From a checkpoint of a small model that answers yes/no questions on an image's attributes: encoder widths [24, 32, 48, 80].
Rows from block 2 of the fusion encoder, named by matrix and row number. Rows with one number belong to one neuron. Each number is 200 + 20 x the weight over its row's rms, rounded and kept within 0 to 999. All counts start at 0. After the name is the row's rms in percent of the matrix's.
# fc1: MLP up (fusion_encoder.blocks.2.mlp.fc1.weight, 1024x256), inputs 0-127
# fc2: MLP down (fusion_encoder.blocks.2.mlp.fc2.weight, 256x1024, transposed), outputs 0-127
fc1.1001,110,162,208,188,181,175,198,215,199,207,163,185,208,211,177,221,182,225,187,212,202,193,197,193,199,172,211,200,189,256,208,167,177,220,162,182,204,195,228,192,190,207,180,176,213,203,207,205,266,188,202,207,195,202,207,208,211,202,196,224,178,197,161,206,212,226,206,218,187,202,215,168,207,180,214,215,211,183,231,182,208,190,229,227,218,192,173,194,154,205,189,188,155,219,249,212,230,180,192,202,207,194,175,198,153,175,194,211,228,232,203,214,220,180,218,174,218,202,240,189,209,209,226,204,178,186,167,203,199
fc1.1002,084,196,180,203,235,217,196,194,204,214,176,230,175,211,196,212,216,226,209,223,171,225,165,219,228,192,170,206,234,163,141,212,184,225,228,213,222,248,156,222,184,189,177,214,170,182,185,186,197,184,223,224,223,174,161,200,198,182,198,175,174,179,203,210,206,209,193,190,210,202,210,174,209,221,218,187,215,227,190,214,226,234,215,234,186,194,216,206,186,211,205,174,240,204,190,217,189,215,206,204,202,199,191,208,230,200,163,224,184,229,193,193,217,208,227,180,208,189,190,216,219,197,224,185,202,202,171,172,210
fc1.1003,098,230,183,224,162,202,217,207,160,206,199,213,195,173,222,181,211,181,212,198,182,221,212,216,169,205,202,184,188,208,202,195,209,190,202,206,177,184,221,184,200,150,231,220,217,220,231,205,158,191,229,187,180,181,168,194,164,210,188,190,195,219,208,206,209,185,199,194,196,180,208,182,160,208,218,182,210,182,189,194,211,204,173,185,205,195,200,171,218,175,204,209,238,185,177,183,228,235,209,202,220,217,184,207,154,198,197,199,203,190,231,213,183,217,190,222,201,224,228,219,219,199,198,222,171,216,210,200,205
fc1.1004,111,219,186,193,212,224,223,237,226,163,195,222,249,194,174,209,198,196,181,159,204,189,175,213,223,155,200,202,203,169,216,200,229,196,212,218,173,233,205,156,166,201,200,217,227,194,239,234,217,220,217,178,202,191,218,202,205,214,191,191,174,190,175,209,166,186,169,194,193,181,200,213,212,172,205,200,202,196,213,209,155,235,256,219,188,185,232,190,185,188,176,211,160,143,197,222,216,191,216,153,213,186,209,230,202,176,192,159,188,174,232,210,219,223,225,209,210,211,189,209,209,212,175,191,138,184,194,205,191
fc1.1005,097,212,188,201,169,217,226,217,206,201,206,218,213,190,225,177,183,223,209,191,236,235,217,210,202,171,178,188,211,215,193,182,213,203,205,188,191,204,213,169,233,210,202,177,220,196,192,201,215,222,210,210,210,186,214,196,211,222,197,198,226,221,216,210,189,188,170,199,204,186,202,191,172,212,182,173,220,187,234,240,216,212,205,226,216,214,156,191,211,160,212,209,241,226,208,218,189,153,187,229,183,164,247,173,205,194,194,178,191,206,211,167,197,204,224,212,205,192,176,202,221,162,216,173,189,203,229,211,190
fc1.1006,105,178,196,214,208,229,178,175,168,193,188,200,180,195,218,190,206,214,209,193,208,220,203,191,211,213,241,188,210,193,201,187,203,225,178,145,228,207,202,205,203,182,226,215,199,189,190,240,230,188,226,204,226,220,247,169,193,191,151,215,215,200,217,226,206,203,188,221,211,155,187,182,201,220,220,191,214,197,214,199,224,196,175,225,162,213,216,208,186,203,208,204,232,225,190,176,207,205,233,168,216,193,204,157,179,217,202,224,186,165,190,220,189,213,188,191,197,206,193,186,196,198,168,183,212,196,225,162,201
fc2.1001,092,169,227,236,201,187,224,226,196,210,196,207,197,187,193,197,147,232,188,188,185,204,165,234,189,213,174,182,204,188,251,209,183,188,190,205,245,201,184,208,222,220,186,208,210,214,154,198,198,173,221,208,202,192,245,203,209,179,186,179,222,175,183,204,170,218,180,200,195,174,172,200,199,199,199,217,202,196,261,197,211,209,195,167,222,167,197,199,202,177,210,207,199,189,186,185,173,188,219,226,197,225,170,190,200,226,183,237,237,186,213,229,207,187,205,224,156,198,198,219,215,175,196,192,189,238,174,195,179
fc2.1002,084,210,177,204,194,186,241,219,191,190,211,220,205,222,241,222,246,183,193,222,161,208,184,230,176,182,210,199,212,199,210,183,179,183,218,208,212,212,214,197,183,199,210,218,159,200,196,233,180,204,207,192,217,196,216,254,188,183,168,223,197,187,203,209,216,212,177,199,234,224,212,199,202,182,206,210,171,192,194,223,157,227,189,235,204,180,205,197,195,212,192,203,227,190,184,218,170,202,177,177,154,197,201,193,185,216,210,187,218,186,200,139,211,159,192,199,198,225,244,182,192,218,181,205,177,187,214,220,173
fc2.1003,102,189,202,170,194,219,158,223,223,213,188,173,216,194,206,206,202,184,178,215,184,203,209,201,190,187,182,177,216,210,215,148,188,194,189,207,204,157,199,200,192,175,164,214,174,217,225,193,218,180,211,226,185,214,212,188,175,208,197,211,203,198,175,192,171,175,187,204,205,177,174,205,207,189,191,197,195,225,203,187,201,167,166,211,218,189,197,211,186,197,186,197,164,197,184,168,184,239,222,189,180,216,162,179,203,194,166,217,245,173,213,225,222,208,181,199,240,199,234,189,229,151,201,201,201,177,203,210,228
fc2.1004,107,212,168,212,222,201,201,183,190,166,181,217,204,234,195,202,198,213,264,219,159,225,198,170,211,171,202,213,209,170,214,177,225,223,195,182,217,206,198,183,221,215,190,204,233,237,167,188,201,209,207,203,176,212,197,218,186,218,215,197,205,187,214,181,231,155,172,153,208,217,169,199,211,196,184,215,201,219,168,197,204,214,210,163,221,227,231,201,202,236,186,213,231,201,182,169,166,209,213,203,204,223,228,205,198,230,198,255,242,185,198,161,178,204,198,179,218,192,166,206,191,162,201,169,234,177,210,196,174
fc2.1005,100,190,195,205,177,167,204,205,223,179,184,209,211,205,191,154,202,218,219,185,190,203,245,189,177,201,199,214,207,194,214,223,155,194,212,221,208,202,198,195,176,201,186,196,175,209,184,190,219,224,224,195,215,195,208,194,182,161,210,213,206,228,207,213,184,227,173,228,183,219,196,181,196,160,206,220,227,178,157,225,207,182,185,178,205,219,219,175,199,190,202,228,185,214,162,236,200,243,219,225,168,177,203,210,215,191,167,220,199,229,203,186,188,168,192,185,247,207,211,175,167,191,175,204,226,220,164,217,201
fc2.1006,105,231,188,219,167,189,211,180,213,185,223,198,243,237,231,209,197,185,190,208,181,190,193,181,179,218,206,206,161,173,204,201,219,211,206,203,189,194,208,197,217,180,180,192,174,207,204,199,212,202,195,184,179,188,189,188,205,213,192,153,152,177,202,180,245,184,185,196,181,213,182,214,207,171,174,235,172,202,218,216,199,190,204,168,225,235,220,207,223,165,209,175,226,221,193,167,224,190,230,180,167,199,160,196,200,192,208,192,216,195,209,179,169,195,178,196,215,190,211,174,214,212,164,211,221,206,188,194,211